config = dict(
    encoder_arch='resnet',
    model='image captioner',
    dataset='drawn small creatures on textured ground',
    train_examples=101725,
    image_size=64,
    crop_scale_min=0.8,
    horizontal_flip=True,
    translate=0.06,
    tokenizer='word',
    vocab_size=35,
    encoder_norm='groupnorm',
    encoder_activation='gelu',
    encoder_weight_standardization=False,
    encoder_depths=[3, 3, 3],
    encoder_kernel_size=3,
    encoder_stem='deep',
    encoder_avg_pool_shortcut=True,
    encoder_widths=[48, 64, 96],
    fusion='prefix',
    label_smoothing=0.1,
    decoder_width=256,
    decoder_layers=6,
    decoder_norm='rmsnorm',
    decoder_norm_position='pre',
    decoder_activation='gelu',
    decoder_mlp_ratio=4,
    decoder_head_dim=32,
    decoder_fused_qkv=True,
    decoder_bias='all',
    decoder_qk_norm=True,
    decoder_layer_scale_init=1.0,
    decoder_parallel_block=False,
    decoder_inner_norm=False,
    decoder_drop_path=0.05,
    decoder_positions='sincos',
    decoder_prefix_bidirectional=True,
    decoder_connector='linear',
    decoder_tie_embeddings=True,
    init='trunc_normal_002',
    residual_init='none',
    optimizer='adam_atan2',
    learning_rate=0.0016,
    beta1=0.9,
    beta2=0.999,
    ema_decay=0.995,
    max_steps=12700,
    batch_size=256,
    epochs=32.0,
    lr_schedule='cosine',
    final_lr_fraction=0.01,
    warmup_steps=630,
    weight_decay=0.1,
)
Rows from block 5 of the image encoder of a small image captioner, named by matrix and row number. Rows with one number belong to one channel. Each number is 128 + 24 x the weight over its row's rms, rounded and kept within 0 to 255. All counts start at 0. Numbers have three digits each. After the name is the row's rms in percent of the matrix's.
After each channel's rows are labels from the 100 images, of 14848, where the channel reaches its highest value: "strongest on" is what is common among them; "lies over" is the class under the peak. Only what is clearly more common there than usual is listed. The data: drawn small creatures on textured ground.
# convs0: first 3x3 conv (encoder.blocks.5.convs.0.weight, 64x64x3x3, each kernel summed), inputs 0-63
# convs1: second 3x3 conv (encoder.blocks.5.convs.1.weight, 64x64x3x3, transposed, each kernel summed), outputs 0-63

convs0.13 092:136131093119134122145129120088135150118126126134111123093116012123108082123097126130109099120153119099133113134124104107136128155119150129112060129135087112133100123118143116127128108122137118
convs1.13 141:154133137157116181123151141141142139150124128146165146162132153138165146155131125162130140135111132135157146147122125164119132177162132152186131115124153171162167175166125149147151135156110154
strongest on: large; butterfly; scaly
lies over: body

convs0.9 118:125125090134149121106127141140126101096153122111137116116124029112133120101125110119118088116144042080129111121129161076110116105136124134127125128114106105118125131112137107142133112124134123
convs1.9 103:153113122120106160147136124099122118158066140176146132152115144134109134115155127157100109151153143147142137155072097182127119097148146117150116095144147141165136184130142158133134154144123146
strongest on: plain; large; starfish
lies over: body

convs0.32 107:131134123124107122130119126164133107140140148147198136133160111134112117079073109103115132133090067124124142137152117162167100088121110132121138109137143125124146085188120097143116129114129111
convs1.32 073:125079096123135147112119112130147100050096128106110119146074141126128144153125130140085129126158138118133128131119126134115092114132125115141130121127133139111111112028103117148123128142099148
strongest on: striped; spider
lies over: body

convs0.58 116:139112116146129105130098126094122114130079138131046118112118130126114146166084118125088139116111066135155113118124103116153087078141122113116101130128167123126122114131118097109108097107108110
convs1.58 107:134162120132141166125122140152157139155136119168133147170144148157191174129160126117130161131114141157161139147127129175137189141160159135140129169110156119111145144122118122162139150140115159
strongest on: plain; spider; red
lies over: body

convs0.41 075:128133148125124131142120136156123150159200124124086142111155093143130096038096136138146117137136165175131153125128138116114143131139193130145077128125132146121123117126130106134122126128136137
convs1.41 052:147088156149113149130105115103146095058149121123161124130097141098127100154137131134129132146129085131147159140114110173117108121130092140125098066131106158160131140126103123146127116144078152
strongest on: spotted; spider; jellyfish
lies over: body

convs0.62 108:125108107148133128106108124131107157140048127127117124152097132141121135246103133119109137158134120150121148096131135097109100133130105131116135134120161104137152137124113112116106127125138115
convs1.62 135:141109138131153113115103085137095126109092112135119125140140131117141104083117109144128105115073114150211101103108125088118132143121134110168060138092152115127129129111116112109145110122125136
strongest on: small; spotted; spider
lies over: body

convs0.15 087:120102149157130117102099159134140099138146138099138131121126147117110133087144129112091073136152063110130146132097141096146104108147146091103138076135098121119097140099160137105114110111106086
convs1.15 081:120115148129108182149145115126141101127106137179178160141118155135098114185091142123107138134110136143155132169093058177144142139136140131134109111127131139156141142116147135125132144136097154
strongest on: plain; small; spider
lies over: body

convs0.17 164:107130119126133091092106097160091125079124099137133126126110147111148130167102127154130102134113070147150128106086105112120133161134119093130105133094170123062171136112112120126145137134150134
convs1.17 139:108088120087129134125123100166090133100133084125113102137116078094128066143134122092144120131149107098114107083137126095136099133131128092128110097116096117153119136118126109088119170116108145
strongest on: scaly; grey; caterpillar
lies over: limb or head

convs0.59 082:137100098156129138123116145140135096198098113134119125159138117124111125101133134112114160142087097172124121172131120160149121094104120131126075107145109154144054112148110140134124129120126098
convs1.59 049:133112116135131160122121110119177091070151130132158138144073149125129133140087132121115143124111137126151124156116116180121104117118119138125112116131121171128141126060117107138136124158055140
strongest on: striped; large; spider
lies over: body

convs0.21 101:139120104166125126122107131175128122129138113144166136129126082135124139127082121125121176154133103074123129116149133151155097045124136139126045118125122123150160125125138127131119126121138124
convs1.21 073:161058120186143167118121125136143106116131112100161139144122130115132160123155140142132116106136128108146133122127117178135126189131126142143106084128144117118123140096117098135164145189118156
strongest on: striped; spider
lies over: body

convs0.12 068:144137092101115128126123137138127104125150125120078127118137125143140145120066118118114175127117087128132147133137137111098110121126130119125097087127023133140135125150120080162108116111120109
convs1.12 053:138094133146127151125094119125154104069175130123174135142090141122132130169178120111113131122143094136144130147134131173101127132129101153130108083132122186140140134088114142141119126172096137
strongest on: marbled; spotted; spider
lies over: body

convs0.45 089:148128125105115159104072116102142149145085116143095176131144132125086124050118139141150128133128170167130128104105104129134134131142161083141117105131094135159103125121166105140136150126139134
convs1.45 063:135095133150119151128130100114134109046139128123133140120108139125138123218145140127114120114149099114151130136134111193113097114146095138128126111129107125155140144140108131137121117145075164
strongest on: large; dotted; jellyfish; creature: spider
lies over: body

convs0.20 072:128106127083141125146121126140130098140145142111074125149130080129102102119117127120129064108160089217135103127115132150140107063138129114124117155124128120130113121119144124116134099132103120
convs1.20 058:135143130152114153127123123142151128115117138135144144156090130092120119123071103142108118117115113111162133152109050184136154148133129129124131152134111155187133178128094163148148143130099126
strongest on: dotted; fish
lies over: body; limb or head

convs0.27 089:132136139107125121129145134130130171110190125139131148102148092132129123025127129133162137117105133079124145111153147124126144082127136138137119091135109132140079105139123116129126154096153132
convs1.27 058:156107133149108159124096105132172078041135118110131125141117122111102114145114122111118094117143094143159134153119105181129107136128112130129097091127118109126143123101094118116119110157087151
strongest on: scaly; jellyfish; spider
lies over: body

convs0.33 093:141138118123158105124142138133098117154064133120134102125141099109134137098083107112125104149111096149120080128139090160101149152121116099099075116107099097142082114094148114123105148121162125
convs1.33 135:147127120158136166148156137144156111127132135136147136135121176152129148088140135151137118138136131132160129162042093193118135133128095122154121088153136152139099157139129136144167139152120150
strongest on: dotted; large; jellyfish
lies over: body

convs0.51 072:137130095151131131121118148184126110150067118133107133185107107133144108137139130121123133139130121150137158106140134113175106080092163114117095113143103125142197136121142144138131157159151101
convs1.51 049:129078132153132173134129117143136094080131108105149124137097140116142122121071127119119124089111090095136143128106118150122117154095100135124109087100110145131139132089096116125148103156062147
strongest on: striped; marbled
lies over: body

convs0.47 076:116095093145127127111110162169130115149047125193144143118086106115125150131092138121113130131159114147140142117125091109123084091134107128131135133111132148135143152087104143170136147141130138
convs1.47 104:105121123126129155156110098124126123104137098160148149129146120140091117166119139104136170132044118178159107125133121135122109131130135107134059091116140131137153133153140107099128127080116119
strongest on: small; scaly; spider; creature: snake
lies over: limb or head

convs0.54 091:116132096120109123138164124140124139124143109121096115138128086122105103094121118121083072112138069126129129154114114106152130122131135121102070085133068111128132112111125125072098105155119116
convs1.54 130:162157140170134161157149152130128141168131119168159146160165158149140147162108132143116168140121150161154139142112136169121136186137123157151151113132143127165141173160146135138116134165129139
strongest on: spotted; brown
lies over: body

convs0.2 093:130121142150118128122129143142148137169156137166182156118160110141126123068109125111124140148095102052136108133134139195150125069127138100150119133153123135135126129144123128150124112100136136
convs1.2 072:123102126129120165134100088097140087047119113138134133140075152127089118131116142127115128115148115143158147126129097152126092134119110116120108096132139139105133129092102120126130130132046138
strongest on: striped; jellyfish; spider
lies over: body

convs0.1 087:140139086174147130124136156163136114161120125146072132160125108111139100110087130138133152159132118156148172115135119105140114128114160119160110137121149177144098133095115129159133142127171188
convs1.1 054:147088132143126154116116111098146099091134110121168114150088127114116114121111142116117126120126097123128148140107125140125133160113119136132098010121104146135126138119125124094140123136071129
strongest on: dotted; snake; caterpillar
lies over: limb or head

convs0.55 065:121129087133130135102116134134118100137155110155057115144075117128136137101139119117119172139169147181131146113127137111101122104115146115134103137139145183125140131055127156132139119164130132
convs1.55 048:137075162157129142131088114121157113119159115104157137138110127115117118107064133126120114125112072118130126141107119127118149176116107148129110063122090135145130140132112129114142103193103128
strongest on: scaly; small; snake
lies over: body

convs0.16 080:114089091120118123107120133138098133146124100154105151133066108115128091172141120157113143163154143139130138165135074153117085129124154105133112143125131140088127135062100115152132157142114134
convs1.16 097:141144145163131155119070122151170131130145111138138135166123150137159123129101143082162152100061138137111129122131124148119127116079110148120083078136123104130157151124149136174131125158134128
strongest on: small; marbled; spider
lies over: body

convs0.23 071:120099099087101138096095132162111093126096131118109110120109109132103116170079111125141118102150128132146146100117129138123092073096129116162138150128155137132147148097101070136150104117102158
convs1.23 103:120149109114156159144092105104149116136083116170117144141128133118117108129111126130146149107037102148170094099124139127120144133136152094119130128076128104132105130146133094142120126092098099
strongest on: marbled; coat: spotted; spider
lies over: body

convs0.18 070:132117104128092125140119129131116122152113123124085132083138169129108130131107136131127024133132131158125161128123086125126139190108150126134162095132092131129115130134145100109095146138105119
convs1.18 050:132110139111126114117080163129149105084138133128131125100152163142172131147171105118154170143113084108121102143116110165139153148138121147135129183129110138175149109115138112099121110180137155
strongest on: spotted
lies over: body

convs0.40 093:100135126082105124119136150103110112145098156150142122100106177143117113147056134135128133138116102135113108119134095162125135130122101074132177115129167122146073135108096094131115111130151140
convs1.40 099:117131128121153103155095154145149148054109135136120141099114160165103147081161136073135145135152096126125133136081147118127102154143110102139120173114127120121143080121153140149126124098117137
strongest on: dotted; spotted; spider
lies over: body

convs0.5 076:122133144160116110119150117104105147108153121098149117143116043126094062101154149131106049107126132099130123144129097104110136106111143131112126106122102113130134131134157120112101110138119140
convs1.5 118:154149147150131177134159152126158127161112126165173157174155166150147153157123149164133150149102136144170137157108102174136130152129134136166134125118138153161141156163141109142141139156130143
strongest on: spotted
lies over: body

convs0.29 067:140133147120148126151130132161147133162139133144108142159174102143138151022115127127148143131124154092123110114148144119133139108138149115148081121162085141172139114159151112138129120122147139
convs1.29 111:137116115134116140116100095097143102035127114122124132146085134119104113136120134120110118113146096129154113128098118150125094126127104120131099074134115124131122128096098122131131115141043146
strongest on: dotted; spider; jellyfish
lies over: body